config = dict(
    norm='layernorm',
    bias='all',
    parallel_block=False,
    beta2=0.99,
    warmup_steps=670,
)
Rows from block 2 of a small sound classifier, named by matrix and row number. Rows with one number belong to one neuron. Each number is 128 + 24 x the weight over its row's rms, rounded and kept within 0 to 255. All counts start at 0. Numbers have three digits each.
After each neuron's rows are labels from the 100 clips, of 14976, where the neuron reaches its highest value: "strongest on" is what is common among them. Only what is clearly more common there than usual is listed. The data: synthesised sound scenes: up to three everyday sounds over a background. In brackets: how many of the 100.
# fc1: MLP up (model.blocks.2.mlp.fc1.weight, 576x192), inputs 0-47
# fc2: MLP down (model.blocks.2.mlp.fc2.weight, 192x576, transposed), outputs 0-47

fc1.259:138168159125089155125132157108123196169144142155152152132129095152132135140130152116172107135078100079102140112112130128146140136111143121156132
fc2.259:105105083139170101158107130122083096088139115124077099099105131139144109141154110137087115165145141149120166127123111106118148101134110125135133
strongest on: chatter (38)

fc1.88:099122084094136101149122127130131101108140122078150108131138159119126115102145114134109118105150104160153139087125115136104141107111173149113141
fc2.88:152108123168117112148143128136127114129111149120125114114130088167114112126138115140101182151095165089144140152149127118157104175140120133114130
strongest on: quiet level (66); background: none (48)

fc1.338:170145154163118128136148147108127129155133162128124136150090083150154114133127129158149105133090153091119127152117162139166109105135104141142130
fc2.338:104094124139116083127095134107144093098168152106100106139163141163129073086132148132090146133126124131148127129140133154145138140119143138157164
strongest on: quiet level (64)

fc1.476:132114095103120106094130113160123107125147111088131101126142151148104102116112108096102081098125127130126118105116126148173108169111178142103146
fc2.476:145136130154111108164141093164132118156145155122169118148129097147093134121135129124121181111081147128151104171130095103152131172126098112133125
strongest on: quiet level (69); background: none (48)

fc1.504:119117100114124117108129113154152117133157145107140091135145158143111116093103107110116096107133134159173110093111137153162145157110183147128138
fc2.504:149119135142099117150150093148148121151131151130167137123136092148103134124142123132130172104116148114129110155126082118155101146161100123102120
strongest on: quiet level (68); background: none (46)

fc1.552:122128122105112116109120153108130112151126111080111086126124153172154092115113091138079085106117167104136145132086167124132131139109172138107184
fc2.552:144137110133082130122146125119160133129158158111178114163165138144148170111136149148134148126115127129173116146130111158117087150126157145148139
strongest on: number of sounds: 1 (72)

fc1.316:133101088078123138118133103141132118147145139095141096160124151139123110112125102108118085092142110166145107115117139139175105160106169134109139
fc2.316:121089161178136110186141103178148124142152132107122116131118131136097110135136131122120206155089160098147114154140113126135118139162080120152129
strongest on: quiet level (71)

fc1.191:118131145135111174122120175088138173151120164106125140133111117168160097142123144160151098110090136108151151110132147143131128126115136126124173
fc2.191:115099107157125073178134132129102134122130146111102098077149141144146147112169118141088126148141124129159165138129112140137137100146116124130108
strongest on: background: none (75)

fc1.154:115178129110134155109073125124130150154151134142096155152096126121129100110120151114139108154125079111117106088106146129137140133102147125163141
fc2.154:109134114120130133137124155105099083111090099133138131110116110103149152142131115120108086110155119149124191127073126092101137084130140127121114
strongest on: fly buzzing (25)

fc1.244:130175178152104151145119145103142181160156155152138149142117120123134149140126181107171096121087113076098145105132139147128157119128121112146139
fc2.244:105106107137152113144097133103101085102142131113093116104100130142130114135145119115086129150157110147125140113129115119122144097135114131135120
strongest on: chatter (40); wind (31)

fc1.254:141157135141132160121106124123111117149139141136091170158112106141145130119145141120149113174119150098102101152104132140180113101118123128159113
fc2.254:136120122157116101118119166090130109114147115110139127162150111153167072139146157107116135102126112126112147139108135110147103178160107134166134
strongest on: number of sounds: 3 (60)

fc1.66:132137116137135122104113115154101096136146134140072106157103125133142108113135111133122102171130154111112099135128132106161126119149139109147150
fc2.66:123160135096068140116119118156160147147167107132165148126161130114122125128089163104137112090105110118100108104099140127129142158096140139146174
strongest on: glass breaking (26)

fc1.260:139148129116110133110155119136110159142115115124144130149162119154114110139114115079140085086116155119115116117121145137177089174130168122091134
fc2.260:124159076100111157110113108141149117138119142138180120105143129122132139106086093125111131099160101155128130108128120142147116150108139120095119
strongest on: vacuum cleaner (45); electric buzz (32)

fc1.132:102120099123130095124113134113147093118145167084120113152146157156145110090129103156094129149130110150159149113110152161157121125136134135124153
fc2.132:109119137171106113139124168084138123108165096110127118136149140112182119130122116108116144122122121155106150111107126096091131123145141106160140
strongest on: background: none (46)

fc1.14:123182180150100152130154150108120164167141127143129156149099110132150127118125180121171100116081116086112137104125142121140134138127110136111137
fc2.14:109114124133156092149122126114089085102144125111075123113117129145139109124166109129086117144170137147133155119129122124131141102140105116134146
strongest on: chatter (40)

fc1.200:114176163174117159131101134111107167151146110139116142144098108110146145143155177122145106138101121103124125101160133117096182124139127099149148
fc2.200:110108108142183096162101120120090096093104133116089100099107161147125106128181127110088123146146131148124151109118113107123145105152114114118115
strongest on: background: none (54)

fc1.444:162142152096085152107155124137138152156095103126160137140143099161122113126119123086135086099117142129098104118101139147143096174119171122085148
fc2.444:137150101108111147107106114129164148136133113134134139089133139085139136119105097142117129122165073141137118109091142128140144107100115131084090
strongest on: vacuum cleaner (29); electric buzz (27)

fc1.265:094111110117129104124113135109153105115147162086114115155144147161143110093128108160103142153141122148168140107117147153158108140133140146123162
fc2.265:105127122171125138145129181080118123134163128099113113123155144134162111140112118107113155118132110126120161107120122122098155136142121099187119
strongest on: background: none (47)

fc1.13:127168165133106145123144143104122185165135153150149149148098118134126127143125171095156085125090122084119143095134139096129152174122128101160128
fc2.13:103086106153170106147100126101089091101134120115083126110110132134136124123147110121092107151147134130128163124135113114121147099158108107131138
strongest on: chatter (39)

fc1.269:134105122126141087145136128104135096135139114096115090135126148191143087113102094123100080132126145117135139135105178146156121154126184146128161
fc2.269:118141115145107123140134126130125148118142154111170117140143142128128167105120145119142182100132138160163119144136096142107090153122154112106119
strongest on: number of sounds: 1 (70)

fc1.511:132156181124102135141133151100122187156127145152147140154099149137147147149152177117160125139090113091121118122134131133120139125118124111139131
fc2.511:102107105156175093160112126120097079099138127106102108091120129147139099132162113131103112150168124152117141105103111119116136115144120133138145
strongest on: chatter (27)

fc1.92:149181180141104163142130174105130166152124145153130155130115092115132145130143169109179090131092124101107145110119147118121130142107129119147121
fc2.92:105102094135155110149120124114097093089135124122106105085111136140144112123163120131086113148152118150128136107127114126129162083139117128129148
strongest on: chatter (44); wind (26)

fc1.567:152148131139132147094114127126120110154158123128099152153116104125120118140124130114154111155124140088128114145104128125175085105141113124161126
fc2.567:132130123134109112129130142067137116150167140116141126136139112151155087152145151089124110114115126127108147128131115106149121181135130097177124
strongest on: number of sounds: 3 (63)

fc1.162:154127178132105114131143161123160175161152166126143133140155087147151129125119133167141139131107151099137135141126151160144107151121106157137146
fc2.162:108093114148142092160117144114131089088135153098105102118119132159143095109144110134099145149140127140155155120149144138141138113147128138136145
strongest on: thin (high-pass) (30)

fc1.561:136146132178133142143117135138133128127126118125097145158081117137133112119142134113121130156133146104101116157109137121149103090128100119140106
fc2.561:098153147135097087142108140078123135126148124121140126149152151145168092118104188105138088117121133123094135122122132130118127143124124123172127
strongest on: number of sounds: 3 (60); background: none (50)

fc1.193:126140157126096111137138170092172150140147166117152118137156106151157118106098157168129141120109134108168166133111155164136108128135116157124158
fc2.193:108097108162152097144118140114120098100139142119098096107136141160138111098140098133079125149149127139153160138139122132128134115145110141136126
strongest on: background: none (78)

fc1.501:169136140150119126112135155089142124144126138131109132151120095132166106116114110152130137149118133097130147168089183140168095119129120161133139
fc2.501:116094153172120091128111165087132109105186145106118117119157111143155131111144149136104161153118109121144143129114138143121118130141102135169151
strongest on: background: none (46)

fc1.253:129149110168162129106100121123115095110131106134076138160094117130129127125142120130138141183165114122119121130129132132144130089122106130160115
fc2.253:113142134139106142131117178080133136154149130133144138131134136099172132120115166109145094098140127145126150111115129134082138136110143119167142
strongest on: fly buzzing (31)

fc1.480:161127139145121132139158173092140142129105158130117123130114101157167104119114133158138115143113129080143156144095184133141094135129124164126150
fc2.480:090072127156132089117115161096133090100175155086117093109157131145157149109132117155089169127116140128172156161115126165138126101113129151139125
strongest on: background: none (67); siren (28)

fc1.486:127190156179135163149117133101117165144115114146106147148085118108144124145133180079148109141079126086116141100127144117123161104132115105140115
fc2.486:100120097155171101164123121132110105110138114107085107090104153148141102120154126122071122159181135154112136098123119098126141110140114110137123
strongest on: number of sounds: 3 (65); background: none (58)

fc1.146:108126100092140107131123098140117121119134105098128103118125165134115135108118111104100108113141128169143125085123103126125152132131176131130117
fc2.146:147126103130120123134145113184148108128122154123175142118144097156092101145125110131127152134105148106134099146117131130164093166135138129123117
strongest on: quiet level (69); background: none (60)

fc1.61:125138130174132129155152126154159160131134130144164116121135114114113169112163155146131186155151149131147127133160094114087130129151072129128104
fc2.61:111105112130149125141111132113122090091122138120081118116104148142141099138139114115096116167152118151122124112136134131134140123158120124141138
strongest on: number of sounds: 3 (65); quiet level (62); background: none (57)

fc1.421:132150177128114146132140159124133167186132161158136166137120107109169137141144152139170083112092122088133132101107150145120156132114109139140141
fc2.421:100109105163157096158097123118091092093129113091088109083116127149139114104153119124078128167178117133143158124133120126121145106146122123147123
strongest on: chatter (28)

fc1.533:131135126156132133093089138121124109132160150132092144152110118121127110111150134127139133180139094111132110115108138130148120087107118127159139
fc2.533:101137117139120124146131158066135116121143119095131114112101112106190116146131110122100124125139133148108191144102139105105137152158099121149141
strongest on: fly buzzing (26)

fc1.108:130191167132088152105125140106126198164132144134117136131100098107126127145144167132169121144088115088140133100118152140142140141140111114150141
fc2.108:089102107134155125145102126110102104084161128114093117098100117149133114117164117127084105150153127154128142118117120106120138098135119121141141
strongest on: chatter (35); wind (29)

fc1.65:146152121104124127069149131128145131143137114127111147115140142153128114117074099101114067081102134110132136117096172141199122157089164148142148
fc2.65:129159116117086131099139096148163165143152166106187127114140141116131148129105131147108122122136119145137135136107088123132118133104173095118136
strongest on: number of sounds: 1 (81)

fc1.416:128124109118127095121127130113131116126162143091088089135117145133143129100128090151100093117118110126142135119133136165142128145119183144138151
fc2.416:117154110101078136102135136109126141150138076131178144184147130106130133145111134118154101093112111129099114108124113122135136144114166100155141
strongest on: number of sounds: 1 (65)

fc1.49:101111124145122093149121157117148113130150177102117095179127133191152077104130129156105116126124116122156134104131149165126134149161130138142178
fc2.49:117079089118120150127128140097130080108109104130124100083122150114164162113131070115085119123156119145142126128115135148128114139109151124118132
strongest on: background: none (60)

fc1.547:148096114110134115132151135142154102142132138106157085140138138160123126105132077121102077090095132148129105120127136113170110173121182131131147
fc2.547:138123149134127139168130096171136120119136143105121136131117087124084102107150115120135178122085151090125111157155106129140152135146113128156150
strongest on: quiet level (64); number of sounds: 3 (62)

fc1.216:130147121154116133093097143109151107128172164124098153146116124141146125103124136163131127169136096117153128129101162156156130122116112143152149
fc2.216:113138140122078125158123192067114124125172135118137119111127116146179133147117132117099124121107123134123168121110135133127136162127100104134128
strongest on: background: none (57); fly buzzing (28)

fc1.240:096098080110128086126127108142133113115140131054171103153144152147118115095121111132085109116127125182175118098124121152121136161115182138127129
fc2.240:142093162146115121144146126161131129140108148145110115124129096143097110122136101111121176115097162114146130161133143129172094163143112129101122
strongest on: quiet level (66); background: none (45)

fc1.50:134101144089117121146115163126152151155178128114135089152099132155140102112101109127114080093110120118120125118107154132108164152126170148164181
fc2.50:137128094111139141101148133098119080120086107142118130131154133083121152095108117129116114095155118153154145132095117111150122092090137128098110
strongest on: number of sounds: 1 (65)

fc1.502:128183169126101165122129151103133174175149133141117158121117109127129125145119175119142098132089149086119145098106148129143123140121124140122143
fc2.502:098112080153147101143104135105083092089134135103094111097110122153141122114151113131084102146155140154148144110114106113109152105148117123143130
strongest on: chatter (37)

fc1.558:113090126113102091151150135126144131127127150078155089125167148171126126092112106126105082093104144123165131117125155153142110179123198155116161
fc2.558:147114104164125130159156118108127121133097135131170109087128121120129185138134121136143162116131160137132130161152099125118095128162115117083098
strongest on: number of sounds: 3 (64); quiet level (63)

fc1.310:154140121147131104130146140112094128136102104111098136117138132162138110107108092114091080099117157113119156142097155122192117135109154126123164
fc2.310:102159102128100157113130110148158120154149146112212124121119135099116183124130114134141130099170099172127101118105077124109115136087160099115112
strongest on: number of sounds: 1 (66); quiet level (61); thin (high-pass) (33)

fc1.474:117093105151138115131112136113142079100133146111125099147135107157152118107143083160097161167151130132155156156157147159132124097140108149129163
fc2.474:123147126149104129090111166067134137125124135119108108076142141145189125115113126139114129129135098133130155112113140133136113162111128140172098
strongest on: background: none (55)

fc1.393:140140151118099119120132160085164156154139173135132139115143119132172140108105138161133139112104148104146160126103160161126117122119113157123161
fc2.393:107109101155142098156123135109115104093141156104115090103123150151155114104140116133083141166156121145155152119129126133116131130137131134136136
strongest on: background: none (68)